Weights of a small image super-resolution model: trained on gratings and oriented noise at many angles and scales, 4.0 epochs.
Rows from block 2 of a small image super-resolution model, named by matrix and row number. Rows with one number belong to one channel. Each number is 128 + 32 x the weight over its row's rms, rounded and kept within 0 to 255. All counts start at 0. Numbers have three digits each. After the name is the row's rms in percent of the matrix's.
After each channel's rows are labels from the 100 images, of 14976, where the channel reaches its highest value: "colour at peak" is the nearest of a few named colours to the mean colour under the peak; "strongest on" is what is common among them. Only what is clearly more common there than usual is listed. The data: gratings and oriented noise at many angles and scales.
# convs0: first 3x3 conv (model.mid.0.convs.0.weight, 144x144x3x3, standardized in use, each kernel summed), inputs 72-143
# convs1: second 3x3 conv (model.mid.0.convs.1.weight, 144x144x3x3, standardized in use, transposed, each kernel summed), outputs 72-143

convs0.119 155:075162149128108102150172168100114123088091135147126129171186144127136169137100138169135081107140174153144166105148185137167141147179159159110177131153132144116124095118120184092145135119144147125121139088155142098110
convs1.119 173:160097113113108106096030095167169155157110160152137163141170122122127123133127142152112139140177049074088146148146064111057080198153046123152120114156109146145121179128102147145152127111115101078103178154082160115107
colour at peak: black
strongest on: dashes

convs0.87 105:145110155076123130115141099088126171153098069130193155188178147073210190138144149133046165145160129132136087147085163121149079162120138125121081131109121098124118108092095128118063169079119119108108174099170123163121
convs1.87 084:140172106084101125116049103176083101133074122134185089124072070086153111132237129165077124137081092155171134145118132127100114166168122113116162127140126142108142092100101126136114138153159121150063136132123139092159
colour at peak: brown; black
strongest on: very coarse; windowed patch

convs0.14 077:112090132140098127132097083115110086149115131127168149122128080133142166125105140179130124142175154139077071118051147133110089111165157193127060168095092079101107073090170128189101101084100142075147126125160050154107
convs1.14 096:154160121147132109117144138127079159110079140137169120115122054111147130111202136171160117130059131138160135129098120105177111105117155125099126164102139108155140139130128079132103096167132128133101131136159110133125
colour at peak: pink
strongest on: windowed patch; very coarse

convs0.76 070:141164128119139148142112151139155168145158108140105124139121162122143128092177149075116096108097156144198115094133159162182147111148179135154140169085161171111118151129132097097142050124120161148145131144057152128097
convs1.76 090:164138127130086137172169143134123142159126157162115130121151170133133181156051100113150065136153149119088163144108108167125120090096111113175157152058146078139154096149140093149096042137056097187115084159140154100096
colour at peak: brown
strongest on: stripes at 0 degrees

convs0.54 108:170173187195109135156180061113124162116143122125097127139171148146140153132144119130074135115099141108153113114108107165224130214175098136178160128135156155122156180137095115124183116093137161138192120128130087114140
convs1.54 113:134169120127099100146134159153135153154123154198126138113173140083164121162110086107099099155131146124118144177113123128063154109138113117138157121063159073147103110091110149169138064109141078136091132136129138092136
colour at peak: brown; black
strongest on: very coarse; windowed patch

convs0.10 139:153076143178089172153152085111158077103158126115132125076080108180108101131159143144070150136087099080153127113077046143114121154124113148212103165157084156162157132111105071108090136119135147082125132137155096117102
convs1.10 105:105124065097113115129132157177116137140169174129130128110117114178182142147111124122194127144134144118150141143086162139119097149170117148125166094077134116134112164134119135139183161171178089151106095106140122104157
colour at peak: brown
strongest on: windowed patch; stripes at 135 degrees

convs0.143 123:128136123100176107081208156118158139121127063118126132144151105124135118121144157107182152085117189153184180093191128125203166154211117113162135140154133113146136190157074096102152173121135106167150112124147172145124
convs1.143 084:136096093108088123133026107135139112148095140120105161142152082094137144094171147160152129131158052101129127149141099126062107220130068102133145129156107159098156171180113081144150142127161096127085128138074162101137
colour at peak: black; brown
strongest on: dashes; filtered noise

convs0.130 113:164107093124171153066073118154167169134160102133129124144163091127130096098116176058146121093074123121145168115187111201133186146197125110148136143133135179154136185153095057111121132109146110170161118147082164161109
convs1.130 109:094094066109123142138119101094101106110085132115104171108089109111088115124148137121203138109154098123143125111137197147093151184142097134111125144110092183142153137178137035096242176119154144145148082124123153127127
colour at peak: black; brown
strongest on: dashes

convs0.123 080:166128167160132114153134123081133155185116095147112163123172127131152164135119131120069115126131144121171086159121186188199080219149163084129125118136163131111132150105117153136183124124119170115150173179155129172128
convs1.123 082:101113164153118109107110109183055107139059096185127127103096079145144165141203117089119142142135112129137109147145097097044135151118091165122113101142134103103131132100133177141116162148162142097121134130133121077122
colour at peak: black; brown
strongest on: dashes; stripes at 15 degrees

convs0.100 171:179114090135107128125031093110129090190134124129133153123108101097198093146128136064108141128155084145104124137096111193095098087147134094100041130065160180130124117111151117163117119104127115123089160178040124184125
convs1.100 109:067122160146148125119206109096083097088136086145130054108085106118125193124141133077105156102055173186149110107131159151189143119144159150097151100114136128108126128123151111105130157143103177164203098099196114080124
colour at peak: pink
strongest on: windowed patch; very coarse

convs0.32 131:143155186160119105128194101078121149132114117120127103172153095152156158129137159118106150105112176137180150106149133137248124200209120121171161153122123119100178198117090125086191148082148157129172136112145103129120
convs1.32 131:108152134114117130111104116150126106125109134167099161123191087097181131145155124122130159133127124123126131142106072126039096199125066116111130132096133121131114158141126126141151103122176102116102144108137143115162
colour at peak: brown; black
strongest on: very coarse; windowed patch

convs0.39 104:126138137140131116111134098102125168130102079116130144175178076139141135128084112085050169111146128121133117120185136173185123189251136082115151104162134146138153178114122132159187183105141144153151118137140104152122
convs1.39 096:079137129099143143133120120097071067115055081098139112110100091111151094128210195148117157103126120140142082086103119145119174135131120097125142145137116126135133102115149145093089132122179151114139134128122117130103
colour at peak: brown
strongest on: windowed patch; filtered noise

convs0.72 128:121070096105099101083105134106156170183154066133155155168197150104133131142144168126114112075127138131125111133136199166150089143226092135148056141110097093131129085117140132131114185079123115118131184143144131163077
convs1.72 089:136145166119111156145075110095143084145061065138082099080094104118098152108218132165103132122072060171136105137129143143102170139085148076143156166158129138090137117118103083133131122131134143164167105148115150106088
colour at peak: brown
strongest on: windowed patch; stripes at 90 degrees

convs0.80 087:144105103135155144108120130052146112136106062122124170151204052139115135112091118168143175146112172128169130182173167192138142225191142138158105130142154144144126149136114107162102121086123137121134139125118143144090
convs1.80 106:144124062089116121153093122077099131134026141133149121110085085126131070107205153154181127118128055119142134125134130155083168181140115099145193154138120138142137121156109088123188147100132132106139178161114142092092
colour at peak: brown
strongest on: dashes; stripes at 105 degrees

convs0.124 130:075145135095114093139166170086160106091132129169112141163148155131129122149125156159104044101125164145139123093110176126147153098157125150118131153141105126129122064090130187100155153148126150147112158091185148105084
convs1.124 082:181113104113096101102000115193161185158092174132154165132140114096108133150159127173097124155161071077118135158131100106071107156136096123149118116183097154145162147087096138152134122120110093076082134142060159088119
colour at peak: black
strongest on: dashes; very fine

convs0.7 091:119131130113096124134175154145139114101156144124139113154167132152145207198197141152182192127137165176106132087156170136156134163164125153158098184068130024147110133119072086109062133114113053107141114112144164141147
convs1.7 098:184182105106068131162079129116121118168079162124164121113097119125139126139184127178136066124073128124155102137138157144132145111099188096127135159125119107151140087114111095151096109101178070138102103167128168153100
colour at peak: pink
strongest on: windowed patch; very coarse

convs0.95 079:146113153069175120084026118158116093154102105114114103182161130132178137114134126116196168135153138189135156139130191102078132157137178130085104134088151102103101109100096164151060073127090112109086094117065145137127
convs1.95 099:124072123140169105093144121168129134108187154099108128147158068162118172090130113149132171125168142118159158136141089078168066197145064126149121130143114163106127155168152141103096134155127135147072131112158107118169
colour at peak: pink
strongest on: dashes; stripes at 105 degrees

convs0.92 086:102180110128127080111137140152134108120136131143136116126135136141147123098161140151179057036180162174146153062096131135204165052173144185104153178097141100101095144127124091062138087109092115132130071085095089151123
convs1.92 112:107173161165149144115170125190140170094167138112155140146132131073115131127136091118124120127094177166164148135138121102130124088138117124045129149087144149153118098153149082119097092111107141135115121076173116167189
colour at peak: pink
strongest on: windowed patch; very coarse

convs0.64 076:107133105130130048054178102142143138156149127155065113148187111157151116151132113094148141034165106154098138094165177116228086109239113126141126126140163139136103152176107129097168177078119123130111147103133103162151
convs1.64 113:091157151095129178152160119097135108104160082105100135108089116135096109094178109147091120102094209175196114110130187141168216089092173088098163152106114148136134090114162097111085127073192153168164066096159126165151
colour at peak: pink
strongest on: windowed patch; very coarse

convs0.40 072:120129132089142121127012136155080116094120167130162131142144088157156152097108094129132164151181094154110110141144113094089162094100184157091135138092135130103114097128114094152086121145123118097128056106083118121159
convs1.40 084:118155141140141157130146134124120136102141158101122129103122075126131149092178154160150142122128202144169144140134117125215141109111130107047112125097116151123107111166143111117083151122174117113123148089149088184188
colour at peak: pink
strongest on: windowed patch

convs0.13 097:093114107083098092164028172117114122152119152139152143129114116109113127122087144143101097160172101122108082154076158155050105095066163154081102128092152141113103059105185181185096064148106137089087131130125100142107
convs1.13 130:149161149137147123130164145130101124125139121145140096115129080091162157124176125115150125132087155138158149143185108132188090119107115148100154118100165084143084095129132145134082071173082107117114106113172080128135
colour at peak: pink
strongest on: windowed patch

convs0.105 080:131128182148163152154160182122143165135139146135117116140169181104104169145131152150140136136097179135160110166181210156207124162168143123156136131121161082116105163093140181146162162150129145142188149160172161112138
convs1.105 083:169129139090082108131072125119141146195074110113103126113116143109111124134172144156132101139146050087117116152127061117066119164095095121136120124170135099100144137113098138167117112125121086159072151163046164099104
colour at peak: black; brown
strongest on: dashes; medium

convs0.49 091:133154136138118118098103120148161157145168155163108133191147149171179114145170155086174074082112144160108155043140169128172133105209145118135112150097148105152137139105112117053150086102116132139138154104059142127115
convs1.49 128:114142150138117136140178118167106112113166112118133102110106141127090176119129072107101107096101219155187107114137180153159173104139147121106130146104122141085140109140157096118079099084128162184178037109197142128149
colour at peak: pink
strongest on: windowed patch; very coarse

convs0.67 083:102118135156092146120090130149184228142158154187101169128124140123141089171134169122068066071102148125090094083131139193168113099150113137133072155105162173164126108104138130139126117141115123128108172125119127154066
convs1.67 106:134118164093103137178174128093137107125155150159072090083114156055116173119151101138123098081138181124145117099150106201208120136138127084161180161090129139079152087183164148109067060151058116228116114142134143118105
colour at peak: brown
strongest on: windowed patch; medium

convs0.138 147:153148181184105111117219121129154168150161132160121137150147148152091133139148144172151096093084201136169154140167143142224125178201108166185137153147131093177115181134147147112176128089111137126163141118159102131135
convs1.138 134:109096141125125111114114122135169161154110135145058163119173131119148144110101144126134144149145087114105144160141099116027143209121066127147135110117148125099091179139101069163177114117117126116132137128128141126130
colour at peak: brown; black
strongest on: filtered noise

convs0.71 092:102136108085124100111191111164176136140112106144130125152111127172149113192184067154137122070148086154125136068097122047141107092093100130124106110152103120166131147133116130106113127136094138169126128086150129146124
convs1.71 098:120129178134134131108131120190133147114189143105158108151172117140129157087115125122107123114125183148141168132125098110161081131142146123102163103143129142102102133151137186123091128141137122103080169112149129167188
colour at peak: pink
strongest on: windowed patch; very coarse

convs0.61 145:120174160127125110135203133103138142125099107115127091179139088128143152120110140126113124083121192147188142100158140128231143174223112117148162142140143117104156213118096129099211162103150157167168119095163123133114
convs1.61 123:121131121119116140109076113150128089129114116156141150144170087105146129125158131126105153136122079111138146140128079129034066202140070118099131143131125142124139147158118129141164129132145129125098166116110147116160
colour at peak: brown; black
strongest on: filtered noise; very coarse

convs0.115 106:103079116061152110108180117139130100120151106138100087109115136177137128149209093126099168110157096130133107089147130053093174149106075124173154117162102082120140151138074107127121174173117095133140109155162153121130
convs1.115 101:160132105126092125110073109136179174138197161065097160153168128165102135109110149159112102149161131133112149158100134080127095121113128133162088117176094160092153147113101144154132152150206072114066144135108145177164
colour at peak: pink
strongest on: windowed patch; stripes at 45 degrees

convs0.26 077:160150156185146161113092091141141199165129112149101132070148181118143148072119136115077115122069120091181102147101168133120130187107153122196128164102135125132146097128115122173099096126120176128196161154121143125130
convs1.26 092:135138198178154112105149138117158114144100100147027172113175134145157179144134186071167129153141138151064135168163156073100100132123110156189145117087153100130105132115124107151159115163120116104112143158143104120094
colour at peak: brown
strongest on: windowed patch

convs0.111 192:115177140102139103147161160083098097062070120085167114197196082139179171113109134130121150128158155163168170095146117122176179142197165116109207127145144154081166134120075102085123130115151134142137067063131155111117
convs1.111 142:165137072135108120115061098144111099128103153135212154156128108112136073153161142137137131128129062103123123124108086113054064159149094126128099153113104161185141133131114132132145145131156119080058191144095151143134
colour at peak: black; brown
strongest on: dashes; filtered noise

convs0.101 071:132190126142082166148136126122108123128125131128113122128190175129168153162169128112122153102132142165144183124136144142153091133193134135087122120065197122101157134100123117093152076082121136142137124136098118134146
convs1.101 078:178175105093083118132102123129149156139141138178176090149140158128113096143135102158082067119061189123149118128136151143158166076115209102120099122127119101153160108098119177144088161089175100123106119151135166109101
colour at peak: pink
strongest on: filtered noise

convs0.109 071:166106141147121132112119144155159216164170145166171161166137118130128154148125141130092133118102113137094083130169126122219101109173170150126103145101129094138109172117135112159110161110122090150140128208125154180159
convs1.109 098:090091132103107153148133125089123096146149100119092099071122129075110124132129085152136125119119128140172145121127128155153105180121149107086136167142135148097140135185119098140118098138075140240127149128134138089148
colour at peak: brown
strongest on: windowed patch; stripes at 120 degrees

convs0.141 065:119168084079124077070116117078146115153113092169107137162176085134181116140130108054139109071177123184120159126175169130122110079202168115089096137097162148104123108136114112113143139121151156162102140103071140176138
convs1.141 082:138131128116145143106103104098164147099149116082148130152076081235078153095156148157100136121091158148158128120109147110147140125133152121109092116155085169136149141130144101114152176087180163115135111094129140144147
colour at peak: pink
strongest on: windowed patch; very coarse

convs0.44 146:116112105111097077065209101146172182144158141144138164134114185140147117173170123101110097048168123143114134071126132091191080083178096103144093132169064136131141145148089121065174175096133101153082138105163117163083
convs1.44 084:122184162166128169115112110150161162113185095093057127122154164107093185070142106125093111140120152187115135140183165132137149098114151118159121131147107150111122122106131145135121105130175127116127095128120152163149
colour at peak: pink
strongest on: windowed patch; very coarse

convs0.21 113:122120133152127127131142124132130167171111116126119099156143123116130152072089140112123105102114159130172144149182182206183160205255137138138130146115139108102134169118147123176204124112108160154192131144160105165124
convs1.21 111:080101190135169129088119111094131108123097071125072163143166095114134165119167205111125202123146088133114137130125101096064130194114060136123118104134131149104106157149118094115155125096143155100159112102113115151134
colour at peak: black; brown
strongest on: filtered noise; very coarse

convs0.133 102:165172145130118124149105125113073087093123102076177178167222090153186162139167117124150203175152096141098153098130085122156098149161126147122137104098157132148159122165074049077097127076142109101106097092106132135148
convs1.133 108:152170077088074133155108139141111141154102178131192101121103138126142057150174107155129059139076159140183116158120160148129153099087175105111133164093130120157132087118099131166106143107179092146094141147136148120128
colour at peak: pink
strongest on: windowed patch; very coarse

convs0.73 106:196116118107146110091016083108083071159120114124130117175178078182175146146142143067204169117155130213112171132166132132135120134197127086131107133085160088120142128117100084129102109119135096107090138125014166155143
convs1.73 092:092126102114120109100110080149074120108101173108167092102062068163110152107178114141102136118096136166175102138152150111168139177185155115141132142130083170078146142133133093118143155123161122110143117136162161086131
colour at peak: pink
strongest on: windowed patch; stripes at 120 degrees